Weights of a small image classifier: patch size [8, 8], 72500 training examples.
Rows from block 3, named by matrix and row number. Rows with one number belong to one neuron. Each number is 200 + 40 x the weight over its row's rms, rounded and kept within 0 to 999. All counts start at 0.
# fc1: MLP up (model.blocks.3.mlp.fc1.weight, 2304x384), inputs 231-307
# fc2: MLP down (model.blocks.3.mlp.fc2.weight, 384x2304, transposed), outputs 231-307
fc1.848,139,211,218,162,160,171,169,212,155,171,179,164,221,177,224,256,220,215,174,208,246,208,204,152,181,140,120,139,161,207,238,214,222,167,225,240,142,260,188,179,187,212,237,205,182,209,207,168,204,145,278,219,238,243,269,187,210,231,209,144,250,196,193,214,201,222,182,226,196,210,214,186,269,183,149,202,201
fc1.849,179,155,204,195,172,163,222,159,192,236,184,200,246,239,204,137,133,245,261,246,257,149,187,212,251,189,176,205,196,199,216,191,163,138,263,221,167,270,272,166,179,167,204,221,235,176,222,159,161,279,154,165,159,245,208,169,194,214,215,181,262,202,234,172,259,116,214,229,163,239,240,187,261,215,199,218,272
fc1.850,223,164,251,191,199,160,172,169,209,261,207,187,171,162,166,191,233,214,241,248,180,251,150,231,244,167,260,156,214,225,173,162,201,193,182,215,76,155,228,229,179,211,136,231,143,315,194,165,188,158,234,215,77,224,119,191,257,155,203,208,203,135,195,178,247,133,221,123,250,185,149,176,265,251,208,194,202
fc1.851,219,177,262,148,226,169,238,192,273,212,227,163,204,249,159,102,234,209,261,255,211,154,186,184,195,185,246,172,210,224,202,129,185,217,252,227,169,185,138,158,181,272,184,215,194,197,203,192,212,122,206,183,165,184,184,160,281,171,226,191,249,272,188,229,238,215,147,226,157,157,169,126,209,275,251,297,274
fc1.852,244,218,198,217,208,214,216,201,259,206,175,206,198,179,219,290,242,197,208,215,163,237,260,204,271,260,275,250,118,234,184,122,204,213,181,254,166,185,192,155,260,193,222,283,154,231,215,224,241,172,163,192,118,210,131,164,254,170,218,238,226,227,224,200,168,185,202,225,212,195,241,198,219,229,242,215,182
fc1.853,231,172,248,246,267,263,176,201,227,299,212,145,233,238,209,224,231,181,166,161,174,136,219,182,133,206,210,218,224,106,193,160,177,122,213,130,188,198,145,187,178,192,204,192,174,218,199,178,121,216,213,195,201,186,190,245,263,168,218,125,172,175,202,245,235,207,184,233,274,241,208,181,263,136,194,188,141
fc1.854,227,200,143,254,231,213,217,230,216,152,166,235,288,137,187,112,152,217,177,236,216,216,251,144,208,187,212,238,192,204,199,205,251,151,177,150,109,252,197,244,277,213,140,180,253,126,182,169,154,190,221,249,274,203,257,177,226,136,175,195,157,159,273,147,255,209,211,224,183,123,211,217,290,273,173,221,165
fc1.855,162,254,175,206,168,147,158,195,279,134,219,176,230,251,212,264,173,206,221,191,188,203,187,295,187,148,150,144,167,135,177,131,224,184,188,160,241,199,216,245,204,199,225,264,179,177,182,141,201,217,186,257,268,135,234,243,141,223,223,252,323,167,161,177,189,162,228,267,208,242,200,215,196,184,258,279,210
fc1.856,298,176,244,186,238,236,218,199,250,179,206,191,201,213,295,145,231,226,207,169,180,149,185,257,184,200,170,234,195,225,238,196,188,245,223,220,232,243,223,245,204,209,231,266,162,159,203,248,221,210,245,252,226,173,261,196,208,180,215,215,273,257,130,192,287,160,208,168,292,192,197,220,207,136,163,159,206
fc1.857,210,228,232,206,206,179,189,116,235,250,172,215,217,218,268,170,176,187,225,249,148,212,154,235,261,201,219,214,183,266,209,226,139,264,239,241,148,196,218,199,286,212,207,198,193,254,169,202,228,153,150,256,206,178,200,243,155,218,187,173,234,173,169,207,225,175,164,146,154,240,205,180,204,218,258,111,207
fc1.858,163,283,137,210,179,159,215,284,245,232,161,255,213,175,145,196,158,193,202,158,207,169,251,201,250,215,189,172,187,176,225,199,268,266,97,157,219,150,243,222,235,190,245,214,196,165,214,176,221,222,180,207,160,154,252,205,221,200,205,197,309,212,194,218,226,211,217,211,268,197,162,230,229,219,218,189,186
fc1.859,155,176,252,176,114,206,237,227,264,175,199,233,245,228,180,288,221,179,226,233,208,203,121,122,117,266,216,185,218,260,231,223,194,148,213,258,180,182,209,185,245,233,240,221,146,196,188,223,177,165,151,184,191,220,197,167,231,227,216,156,228,186,191,134,227,184,155,224,293,144,180,176,187,182,218,184,278
fc1.860,152,266,200,187,271,248,205,200,208,198,196,225,231,140,205,187,188,213,210,252,161,193,239,143,126,174,166,166,124,204,166,212,142,162,206,200,200,222,190,191,108,217,203,192,160,206,203,245,211,216,199,134,152,208,216,229,202,133,165,218,161,167,212,209,149,178,250,144,155,191,239,189,243,220,162,214,174
fc1.861,144,206,200,203,175,203,201,126,261,241,168,201,240,310,209,169,172,241,140,175,193,203,198,131,218,153,289,223,154,176,230,180,256,196,225,176,121,154,264,195,116,243,187,245,183,233,194,133,142,232,240,238,150,262,201,210,203,121,264,192,201,185,211,186,196,209,188,187,202,212,164,178,193,209,213,235,241
fc1.862,224,207,149,199,177,162,259,216,181,180,173,188,113,222,247,264,186,209,161,236,279,235,157,159,187,174,196,122,142,160,203,212,186,229,232,232,161,175,135,191,171,175,226,176,199,155,204,139,169,205,154,194,212,178,228,216,231,217,249,154,205,137,158,184,246,191,241,222,178,218,158,205,225,223,232,232,141
fc1.863,224,207,192,149,176,237,182,193,302,249,200,160,164,175,245,251,195,226,190,210,226,172,183,199,239,244,250,278,203,320,187,151,150,261,170,249,199,170,240,245,169,64,220,168,191,248,212,222,262,255,167,218,202,279,135,201,195,182,177,171,213,194,210,146,193,212,205,255,185,131,258,167,266,273,228,262,169
fc1.864,243,115,193,190,197,197,161,186,276,182,239,177,233,266,224,145,154,231,165,245,178,190,239,235,225,231,205,190,126,216,299,145,226,136,250,282,143,197,319,172,190,264,144,136,144,207,175,100,190,267,147,135,213,170,134,217,179,200,149,196,258,149,155,205,221,182,156,253,184,188,187,234,187,206,208,221,227
fc1.865,247,139,218,262,247,160,179,158,284,256,208,228,251,176,177,213,254,169,243,183,273,140,219,237,178,205,224,192,252,190,207,213,183,218,133,252,157,194,215,123,211,247,172,185,204,188,181,206,168,223,145,202,147,258,264,174,313,214,190,176,208,122,184,209,225,85,207,237,169,192,259,175,220,214,212,252,227
fc1.866,222,220,226,199,163,168,245,170,179,198,225,189,319,174,148,226,137,221,277,269,193,248,218,220,143,178,107,182,185,200,298,191,192,170,278,247,201,274,224,176,248,206,249,205,156,232,210,197,195,228,249,257,154,194,197,203,223,191,215,177,278,179,259,254,215,183,156,190,153,235,228,64,196,173,185,258,237
fc1.867,162,207,167,197,258,158,147,234,179,204,104,53,160,149,195,159,227,197,103,230,168,171,266,224,232,174,196,200,248,241,245,207,259,223,197,153,190,217,232,156,211,229,154,173,193,257,196,215,199,236,184,214,181,210,244,182,184,175,211,156,180,257,223,164,238,197,180,213,160,203,191,169,168,217,189,207,174
fc1.868,221,211,243,167,132,150,198,176,267,213,143,212,275,203,230,239,257,223,271,208,177,193,166,147,249,184,185,171,205,164,258,225,193,225,266,252,155,205,191,253,185,208,185,116,211,223,245,226,189,196,166,252,112,176,188,198,243,217,234,237,223,190,248,179,192,166,175,173,228,256,196,144,235,241,221,283,233
fc1.869,233,167,210,220,183,175,168,265,195,293,222,216,198,255,152,168,191,217,210,216,205,249,188,232,209,196,230,191,179,187,209,243,148,246,164,148,293,203,202,237,156,195,277,200,175,216,227,192,248,175,164,266,176,208,194,173,227,283,216,158,284,242,224,163,193,219,200,232,228,161,259,173,158,273,212,286,204
fc1.870,210,235,183,223,183,203,216,134,212,226,200,244,210,223,294,205,185,217,192,196,192,177,171,191,231,210,187,250,198,241,183,273,195,196,207,153,163,224,247,194,240,243,153,161,240,194,220,195,173,239,138,129,203,147,197,158,224,149,173,164,241,177,180,211,256,192,253,211,208,221,145,212,278,139,201,243,183
fc1.871,139,205,232,162,188,199,203,166,269,236,179,196,213,216,201,196,169,207,218,211,223,142,209,147,271,201,271,223,242,231,227,160,150,154,292,214,170,175,179,105,159,200,245,212,195,151,207,201,199,212,155,199,87,186,156,146,278,169,175,188,295,167,207,192,200,205,169,237,153,182,229,187,176,205,200,241,263
fc1.872,247,212,73,215,176,171,175,173,133,149,224,191,265,147,260,173,210,197,201,213,166,209,217,240,233,215,189,179,221,200,181,152,219,229,202,187,175,235,139,208,204,90,181,154,244,233,297,198,243,109,189,182,193,264,288,218,215,235,259,144,249,187,198,216,219,153,163,190,218,153,237,206,144,271,177,213,170
fc1.873,121,214,267,155,177,133,195,183,314,251,193,212,198,169,179,219,193,193,248,181,212,232,153,200,179,258,259,200,215,215,203,129,176,162,286,177,188,252,235,225,174,252,186,189,163,227,225,246,231,164,198,196,167,265,116,124,171,238,210,152,246,173,241,188,201,159,136,162,212,221,211,91,197,214,200,245,200
fc1.874,228,170,165,260,169,186,129,210,215,185,145,181,247,258,193,249,186,231,250,185,239,166,220,149,234,156,247,244,167,227,244,185,168,202,146,233,88,216,198,241,156,200,157,186,132,200,232,259,217,258,188,235,227,281,169,153,171,175,201,218,207,277,180,218,203,152,255,252,222,258,128,205,215,257,184,228,185
fc1.875,163,143,296,226,219,256,147,233,183,242,264,149,189,187,191,192,167,176,152,164,166,159,138,176,107,164,256,181,203,95,280,149,178,128,224,191,179,130,161,174,164,202,187,154,187,211,238,171,145,242,159,232,249,191,184,238,239,115,215,133,212,180,207,288,226,187,225,210,264,230,177,161,257,159,202,197,92
fc1.876,229,270,233,78,111,181,242,171,161,201,151,196,208,208,164,223,217,128,225,208,257,155,206,140,232,185,321,222,242,248,216,91,268,149,213,167,152,233,254,163,233,230,235,220,229,245,180,235,210,202,129,204,92,148,209,185,263,191,184,199,178,189,223,163,210,191,169,218,135,218,195,214,204,257,257,221,210
fc1.877,230,218,238,248,169,230,169,161,217,223,195,180,218,245,173,190,226,169,145,183,191,190,195,233,196,199,191,233,208,224,265,223,184,186,244,178,132,162,157,203,197,109,172,206,234,181,223,294,173,211,196,177,270,124,182,202,167,208,243,166,167,174,242,228,243,192,149,194,259,163,128,219,175,211,210,176,209
fc1.878,206,273,142,186,224,227,237,208,188,96,237,211,237,157,253,202,152,236,192,194,161,294,204,178,198,225,161,241,219,195,216,185,216,286,189,236,194,127,159,243,205,131,203,223,232,181,210,209,166,264,214,207,161,207,195,219,234,207,199,190,189,291,213,192,240,154,161,163,181,207,259,256,222,245,265,258,220
fc1.879,143,216,260,177,200,233,198,168,248,186,182,190,219,117,155,177,215,254,254,232,262,188,234,155,205,168,228,246,167,209,238,183,203,154,195,216,132,193,227,142,278,214,246,261,173,180,202,160,174,176,183,167,112,186,163,261,219,141,171,194,288,174,187,144,250,209,129,165,189,246,231,132,113,265,215,206,169
fc1.880,242,223,179,220,202,197,152,186,166,271,234,255,151,159,199,224,225,155,133,182,208,177,236,239,155,211,145,163,194,240,197,236,196,234,147,159,172,193,184,176,74,201,193,171,157,200,271,231,209,149,211,153,164,252,208,269,171,135,246,259,249,199,227,179,137,246,164,209,236,264,229,144,211,208,230,242,214
fc1.881,233,255,203,171,208,212,200,151,190,215,173,252,149,154,255,254,182,253,226,230,294,187,191,186,222,100,246,194,239,193,169,107,171,158,207,212,115,195,185,229,188,231,191,233,276,177,260,171,328,233,208,250,218,181,176,175,171,261,246,162,113,190,214,223,267,231,181,226,211,299,192,122,228,172,192,223,244
fc1.882,197,214,181,145,216,194,164,156,200,296,167,234,210,210,197,166,187,208,207,206,162,198,256,182,193,189,246,222,184,233,289,185,203,217,283,176,202,268,316,190,196,184,258,248,149,227,209,292,211,169,110,201,204,189,151,195,206,214,186,204,132,242,265,173,303,178,186,220,243,192,180,153,187,231,174,231,212
fc1.883,204,211,180,229,168,190,201,187,177,181,145,79,163,192,218,192,120,281,157,148,184,279,227,212,219,248,175,150,251,145,215,111,247,178,216,143,177,276,164,175,228,186,174,173,157,151,162,196,146,209,194,177,179,199,274,133,165,186,166,189,182,146,165,230,184,142,216,231,206,239,197,100,123,209,186,182,242
fc1.884,187,200,196,136,205,230,212,100,213,178,211,189,178,190,208,136,171,184,213,217,199,231,220,227,180,224,198,121,255,254,148,134,152,207,215,183,147,191,203,224,220,246,218,265,232,184,238,201,256,210,184,205,234,248,163,122,195,238,222,162,253,142,194,200,235,217,178,258,283,228,189,186,212,161,219,172,309
fc1.885,145,210,223,141,166,120,182,132,193,285,202,232,266,180,258,229,209,239,219,204,175,204,224,86,237,196,217,188,220,195,216,175,258,156,239,207,151,211,202,220,171,238,130,217,236,170,194,223,197,174,251,176,112,261,199,161,188,155,257,108,250,184,248,162,230,144,128,244,195,203,212,167,245,190,240,173,202
fc1.886,193,118,205,184,167,282,179,70,221,209,131,236,215,180,166,156,172,173,189,269,141,201,223,265,152,168,219,205,201,142,235,194,233,250,239,195,192,276,220,180,198,210,269,223,230,217,192,152,228,187,217,212,155,238,182,228,184,187,171,201,248,197,222,306,249,243,111,179,244,189,152,151,242,227,182,203,258
fc1.887,227,177,200,138,153,157,218,183,258,201,180,175,212,243,207,222,198,198,226,194,243,193,205,155,238,170,258,191,245,197,225,112,176,196,216,177,126,218,166,139,224,213,234,160,191,168,206,173,214,161,137,246,127,191,203,118,154,161,210,169,282,252,220,195,227,245,188,194,186,201,214,132,236,206,241,331,210
fc1.888,238,145,249,215,199,161,158,192,128,188,320,174,157,203,121,143,168,236,238,164,259,188,198,252,192,239,205,252,200,268,295,266,172,250,160,180,198,214,236,189,126,215,200,213,208,201,196,171,238,169,173,223,188,191,217,202,237,266,254,251,223,173,201,208,235,182,240,244,233,122,216,215,160,204,229,265,220
fc1.889,181,144,223,204,193,188,261,165,157,204,250,222,265,215,268,167,162,288,324,256,194,217,136,199,294,203,192,217,144,214,198,170,180,275,231,213,154,227,146,287,187,199,202,244,161,248,219,155,261,224,158,245,193,184,226,197,231,220,129,113,286,177,198,176,196,158,187,189,247,214,203,201,180,140,222,184,157
fc1.890,191,306,218,187,247,166,288,170,255,213,262,177,160,184,184,211,233,232,242,227,167,192,182,133,211,130,196,235,238,186,144,196,149,221,186,191,220,202,169,251,136,143,169,234,251,243,137,239,287,269,176,286,160,165,210,236,129,293,200,204,133,234,256,217,194,74,127,154,290,162,179,211,95,183,173,221,204
fc1.891,194,223,177,205,145,198,200,217,169,166,225,189,240,217,204,240,235,140,126,214,237,153,120,185,256,215,260,159,142,216,245,135,199,261,146,199,116,207,187,175,135,182,194,234,245,211,202,172,223,187,206,220,154,166,219,198,211,219,230,234,298,212,301,141,231,194,186,194,224,192,172,137,177,202,165,249,191
fc2.848,197,152,226,270,214,250,136,166,229,222,213,247,213,195,259,204,164,208,175,180,165,220,210,156,200,204,214,209,177,226,123,153,183,250,197,220,216,178,181,281,236,118,221,140,111,189,137,183,203,234,185,200,230,187,192,209,171,166,186,328,120,280,188,204,191,141,257,167,168,199,211,221,282,198,205,194,118
fc2.849,209,173,229,190,247,230,219,167,184,209,227,144,177,251,167,242,192,193,263,163,243,112,209,262,189,215,205,145,261,188,178,147,189,180,221,174,253,194,161,301,270,141,127,192,213,206,222,171,214,223,229,188,254,187,105,141,170,175,225,217,259,211,209,229,156,146,192,230,211,172,217,188,142,154,196,192,206
fc2.850,143,218,165,255,165,216,173,186,183,190,217,220,140,133,252,214,226,197,192,170,204,209,193,237,187,152,229,194,213,198,130,242,215,219,170,201,283,235,207,281,264,159,181,201,234,112,207,212,179,160,225,192,173,99,172,180,257,209,238,174,197,204,238,170,198,228,193,151,193,148,184,230,158,207,237,236,222
fc2.851,204,215,178,232,194,216,195,134,222,93,189,161,189,182,198,174,259,256,107,235,155,188,215,176,157,170,285,242,183,226,236,199,188,245,190,204,171,212,258,177,199,247,235,174,224,168,216,183,193,207,188,239,155,224,174,179,155,190,188,199,181,133,190,147,162,186,277,256,262,258,127,186,193,285,182,140,246
fc2.852,187,180,183,147,238,245,193,203,200,197,163,183,217,227,211,243,253,236,207,167,141,282,239,173,193,234,228,191,219,201,177,200,251,160,186,220,195,233,137,225,156,141,264,179,189,222,187,171,206,257,256,159,174,203,172,152,197,235,185,222,187,201,203,207,179,201,194,207,166,223,185,228,306,172,199,223,312
fc2.853,200,179,139,181,250,264,282,212,271,262,266,181,180,172,216,225,208,220,156,164,162,201,192,225,209,168,218,194,198,229,152,212,187,211,246,239,254,203,214,234,242,213,275,189,130,210,191,242,219,240,225,235,155,240,264,215,153,223,145,314,192,214,226,219,203,140,180,211,182,208,235,214,220,87,190,237,162
fc2.854,271,214,212,166,193,221,167,214,148,177,183,231,181,205,198,193,181,142,215,181,225,146,162,202,203,131,207,217,249,263,134,185,106,231,136,161,201,233,244,167,176,130,274,245,186,147,219,213,155,198,194,171,146,205,118,158,244,197,183,170,226,260,223,212,142,157,220,213,229,206,174,207,147,193,255,228,166
fc2.855,218,207,247,270,221,143,209,225,209,103,172,227,231,159,228,207,200,151,191,206,158,213,212,161,262,203,133,133,225,148,254,151,226,152,227,276,175,188,238,313,202,246,221,168,187,200,224,206,163,214,132,193,248,164,134,104,160,226,171,169,188,204,146,242,187,206,221,223,178,157,217,213,235,200,252,216,184
fc2.856,225,249,208,150,161,205,228,175,175,189,198,169,238,176,273,242,220,213,173,237,158,264,204,196,235,154,280,229,186,172,194,180,193,191,244,148,201,141,223,234,216,213,174,218,262,232,206,216,194,200,195,216,132,191,203,148,256,196,194,262,267,202,175,227,193,233,201,209,141,242,162,207,176,190,152,242,194
fc2.857,205,167,233,217,232,165,233,234,274,178,184,259,194,231,140,164,202,192,216,114,197,196,219,284,216,219,176,189,164,272,221,138,162,166,148,187,194,202,199,197,160,188,162,254,177,204,216,216,184,195,255,191,209,114,203,129,252,261,250,218,267,221,213,175,234,224,125,246,176,137,178,270,189,175,204,161,166
fc2.858,199,131,138,194,247,249,184,212,247,207,166,233,101,206,182,230,223,237,254,202,121,225,148,203,137,142,203,229,192,226,168,187,270,191,217,221,213,235,154,190,234,201,221,216,258,301,193,225,166,177,220,193,237,178,200,201,209,271,230,212,171,186,187,203,173,130,254,227,296,122,226,211,225,230,200,205,193
fc2.859,200,187,180,206,202,201,195,210,237,221,307,119,192,135,169,251,221,210,196,214,250,179,205,171,203,284,196,195,146,243,130,195,181,116,174,250,188,120,181,210,232,171,151,205,224,220,168,238,197,201,214,171,228,291,209,202,187,218,192,218,127,205,149,161,289,195,210,215,252,178,164,190,211,238,213,109,197
fc2.860,184,270,194,179,183,184,98,192,171,194,151,188,193,254,188,225,151,200,193,182,255,234,234,174,258,155,208,174,175,192,99,221,225,185,130,193,182,172,83,189,257,226,156,236,194,178,209,191,230,178,193,166,236,248,243,237,195,262,177,191,287,248,119,224,246,126,145,151,250,188,124,202,188,254,242,215,281
fc2.861,157,152,207,202,216,254,226,241,236,213,226,137,280,173,240,217,199,213,225,188,233,168,210,186,235,222,243,235,177,207,166,206,158,185,263,209,127,142,184,245,254,194,278,154,192,217,199,138,182,193,180,234,245,227,147,151,121,169,158,155,212,226,190,189,204,147,288,169,236,190,184,146,189,114,295,171,142
fc2.862,254,141,145,239,205,209,192,192,122,142,195,184,134,243,123,162,137,167,167,244,234,187,237,157,215,167,190,157,166,107,166,183,248,195,238,226,244,188,218,169,227,136,203,232,128,187,216,129,282,178,250,178,258,209,198,216,158,222,199,203,207,295,188,242,229,218,211,276,171,212,153,195,275,257,175,197,192
fc2.863,184,197,188,218,156,171,150,237,128,243,213,228,154,162,174,187,236,228,182,252,243,282,188,186,145,233,227,217,186,231,243,218,202,171,239,140,177,146,93,246,249,252,190,202,134,171,210,205,229,221,161,307,237,123,194,169,196,234,204,135,187,235,182,247,161,206,209,171,161,243,218,187,264,162,177,159,266
fc2.864,135,183,234,124,207,163,179,171,135,129,227,231,274,214,108,198,165,294,211,210,177,137,213,172,290,213,181,183,193,247,213,164,192,131,201,180,190,185,219,206,193,254,166,165,150,219,197,198,204,215,154,195,197,233,156,229,143,239,164,168,234,167,191,159,183,235,173,158,224,205,143,212,182,149,221,260,188
fc2.865,257,266,155,139,259,221,240,231,240,194,159,179,212,137,183,183,209,197,171,169,153,242,135,269,215,250,272,176,230,178,94,247,266,276,205,225,222,182,217,239,203,158,224,144,169,175,210,267,174,191,211,131,139,174,210,166,179,172,211,220,176,183,151,201,199,204,272,213,230,199,224,176,136,184,250,100,235
fc2.866,244,75,244,209,261,274,264,171,251,236,250,178,200,194,156,212,268,193,165,172,212,174,219,179,262,164,213,203,210,259,236,164,222,157,251,192,207,198,195,180,172,225,182,130,183,231,206,147,143,196,191,179,117,216,223,129,217,196,156,213,175,238,211,234,142,181,260,238,151,176,228,197,173,247,236,145,185
fc2.867,249,199,136,196,188,236,204,167,212,154,157,173,192,137,162,314,231,211,225,169,143,241,160,159,250,177,160,149,139,212,175,114,221,196,168,159,239,220,189,242,180,206,172,228,223,188,208,230,243,205,236,193,255,244,229,251,167,246,162,167,188,207,193,237,219,211,190,243,200,220,271,198,226,207,121,137,190
fc2.868,61,109,231,121,217,237,193,249,202,242,195,181,227,150,187,180,205,162,228,124,172,164,213,178,150,173,223,202,147,160,218,190,291,237,251,212,204,145,211,231,186,147,209,192,233,215,152,185,217,192,272,247,145,256,200,245,170,133,209,219,192,202,168,222,182,174,304,181,117,255,222,224,182,230,174,179,198
fc2.869,198,167,190,273,214,175,226,232,272,213,232,206,255,168,204,245,180,256,187,229,97,233,211,226,126,131,202,209,200,152,225,184,215,178,177,195,185,241,248,280,270,215,209,224,224,177,217,176,227,226,223,217,227,227,234,103,237,179,199,222,201,175,191,237,179,180,265,146,221,113,189,172,183,245,200,201,196
fc2.870,159,215,214,154,212,145,226,181,255,169,172,261,160,232,241,190,179,176,159,253,183,258,193,221,210,215,130,225,249,221,170,189,195,155,220,143,153,230,209,187,247,156,211,165,232,166,245,169,149,204,156,179,231,170,234,244,184,253,161,215,182,224,174,213,176,207,124,221,190,190,198,232,192,173,151,176,191
fc2.871,202,212,193,141,262,195,261,210,215,156,207,169,167,205,156,232,181,188,283,202,151,205,227,258,204,143,206,179,154,230,91,185,208,181,171,201,220,192,208,131,204,211,239,213,257,165,223,218,180,199,230,243,246,187,138,206,218,159,170,238,189,131,140,103,149,252,139,233,181,211,168,217,142,217,210,131,295
fc2.872,219,206,115,186,248,165,165,233,214,228,213,236,284,185,227,190,206,203,161,182,109,305,215,266,278,219,182,189,150,174,198,139,191,213,187,160,155,190,160,230,182,195,199,209,190,246,187,176,179,260,203,214,283,222,217,231,188,229,200,166,207,146,224,164,159,279,130,258,137,145,223,151,192,220,140,175,247
fc2.873,231,124,202,187,186,267,158,162,164,261,199,182,183,231,198,227,173,208,164,155,170,187,158,224,222,161,228,187,198,225,180,150,190,169,167,173,193,167,153,286,256,203,138,184,223,230,226,260,170,168,192,163,227,185,190,166,169,201,227,251,169,261,242,183,212,167,170,230,239,214,193,202,113,244,248,193,107
fc2.874,182,245,165,181,170,169,128,269,159,237,196,170,253,134,203,296,221,245,201,156,214,191,169,278,186,206,207,103,151,174,206,211,248,223,190,209,228,159,211,241,226,239,213,161,128,138,223,128,202,216,182,195,181,214,269,198,193,215,161,195,202,211,261,155,225,278,155,211,188,220,165,242,219,221,193,200,219
fc2.875,190,219,175,221,228,271,226,203,226,210,222,145,203,225,227,176,193,210,201,146,179,193,188,234,210,226,208,150,162,197,145,235,149,218,198,228,232,196,218,258,193,230,205,192,132,187,237,283,241,289,240,159,199,196,197,230,214,251,165,267,200,229,240,248,279,205,188,209,170,213,244,125,144,121,208,185,230
fc2.876,201,221,230,139,234,218,265,246,191,141,241,249,159,243,155,262,165,223,226,238,172,168,127,148,260,165,200,157,199,203,182,146,243,194,143,198,161,212,168,189,262,229,125,231,195,166,184,176,193,180,153,250,277,162,151,215,201,175,172,167,89,192,256,68,132,123,221,167,218,142,226,225,160,125,249,193,170
fc2.877,234,216,226,179,151,218,227,256,234,235,208,209,190,194,203,174,256,228,315,180,229,240,171,210,226,231,133,211,224,225,289,264,154,203,324,204,178,198,236,210,156,192,156,176,171,152,241,224,208,147,211,193,247,201,157,236,230,208,225,210,178,213,167,191,246,246,176,184,217,179,154,212,208,264,185,209,160
fc2.878,211,226,205,237,296,178,243,286,169,157,165,199,265,227,257,204,192,220,214,189,174,212,234,164,185,185,216,161,205,260,219,196,152,228,257,239,263,179,139,252,200,221,172,199,253,165,228,209,144,262,191,188,183,154,201,237,199,202,219,213,175,229,229,179,115,226,148,238,228,155,207,239,256,148,123,165,206
fc2.879,216,167,234,144,234,215,151,180,148,250,118,197,279,250,224,168,122,178,236,179,173,232,192,233,212,194,127,153,215,137,210,222,189,178,194,204,118,235,215,180,202,216,226,164,242,229,206,201,169,137,142,212,182,274,252,207,236,223,196,191,189,226,222,137,175,234,231,205,257,189,174,252,141,207,170,205,283
fc2.880,183,155,137,126,141,175,211,153,192,232,131,194,194,119,217,242,112,160,275,218,201,146,256,208,193,220,173,169,170,185,154,188,200,156,257,193,191,203,217,236,224,170,193,242,169,139,220,218,162,169,214,193,112,293,245,250,152,158,133,207,186,215,223,202,208,178,152,187,153,196,187,211,175,174,214,222,170
fc2.881,212,118,231,215,251,191,227,216,230,122,229,242,214,140,192,140,119,211,186,235,164,135,168,173,247,145,209,206,201,208,196,192,129,277,196,229,254,154,252,259,211,229,208,213,199,159,252,235,240,179,207,235,175,191,204,228,127,220,195,237,191,178,201,218,151,257,154,200,216,216,159,207,115,150,169,167,253
fc2.882,214,146,175,194,199,205,257,116,166,132,222,202,171,133,230,189,264,173,184,213,191,196,220,214,153,170,245,248,180,204,194,255,215,200,170,242,206,167,119,193,217,210,161,169,219,234,181,250,164,201,218,225,214,186,209,237,225,180,137,123,200,194,185,224,256,147,237,241,243,192,248,227,205,247,246,202,227
fc2.883,242,226,233,219,199,164,141,138,228,210,225,195,158,185,166,136,165,258,182,112,148,223,204,188,212,204,198,211,218,165,113,180,267,200,122,177,240,217,156,267,234,264,173,158,197,155,205,198,227,167,154,208,186,224,164,233,182,187,189,204,161,235,188,205,287,185,216,192,221,160,204,216,200,243,182,195,150
fc2.884,137,212,201,221,231,182,194,165,166,185,200,225,147,152,239,263,248,236,192,182,191,185,242,178,161,154,169,244,203,199,225,265,224,253,220,206,255,230,170,185,188,271,172,178,244,152,163,211,238,153,208,217,236,180,183,247,202,221,218,204,191,242,269,184,172,211,183,193,215,122,272,196,168,207,255,125,219
fc2.885,177,164,238,164,200,199,205,195,191,174,180,217,250,265,211,205,222,188,206,197,174,205,238,265,251,193,218,246,149,258,141,206,199,161,214,244,194,179,179,210,210,177,201,207,207,194,138,180,166,238,180,174,176,161,243,194,150,196,225,247,227,179,179,145,188,288,170,192,90,247,199,204,194,212,112,115,123
fc2.886,167,222,204,142,193,209,259,189,175,232,174,112,271,206,150,216,167,199,202,166,201,188,206,151,187,212,155,200,203,254,175,204,213,208,181,258,233,153,197,195,188,171,222,195,157,211,226,144,177,271,300,210,253,247,204,269,277,220,156,167,223,225,169,209,191,222,243,216,202,205,246,255,195,255,234,183,151
fc2.887,262,163,228,276,193,235,213,153,188,179,220,218,200,187,151,272,94,234,239,250,184,176,190,273,185,225,189,221,229,182,158,127,236,182,214,216,192,178,152,158,161,187,263,175,164,230,148,227,229,238,228,218,223,183,226,187,220,183,250,237,203,217,181,175,128,200,199,189,205,157,153,227,175,169,252,155,255
fc2.888,154,154,268,233,227,197,217,177,216,317,275,176,228,198,190,216,130,208,221,237,148,216,235,210,161,213,197,158,198,202,267,160,159,211,139,213,204,211,243,238,195,206,191,141,201,228,265,190,220,230,173,202,226,225,228,97,186,244,267,176,206,250,166,226,160,249,236,191,249,211,187,276,154,228,225,254,178
fc2.889,254,207,182,240,247,203,156,210,224,201,217,273,240,164,170,178,202,131,224,302,259,181,193,186,182,178,222,114,195,201,189,178,197,162,160,200,175,223,172,118,248,230,195,285,201,280,154,198,183,181,237,195,176,87,162,232,285,170,222,170,186,230,139,224,181,264,283,169,228,192,206,153,179,203,110,178,201
fc2.890,188,274,131,81,256,195,201,135,212,309,117,187,198,217,234,178,223,130,132,162,155,262,250,205,170,268,228,188,238,221,195,150,203,208,184,193,161,203,183,176,233,181,246,220,180,201,145,176,207,220,217,180,239,214,184,161,269,224,168,202,240,305,186,229,236,189,217,240,221,163,217,181,147,172,198,223,244
fc2.891,116,228,177,198,232,179,176,116,205,233,134,158,203,203,134,218,188,168,222,171,218,243,238,285,286,110,193,273,259,184,176,177,169,239,197,212,196,218,239,183,180,221,303,239,157,171,121,210,262,259,256,262,195,156,146,222,202,177,250,202,160,159,201,210,178,209,178,230,196,196,161,237,176,233,189,174,200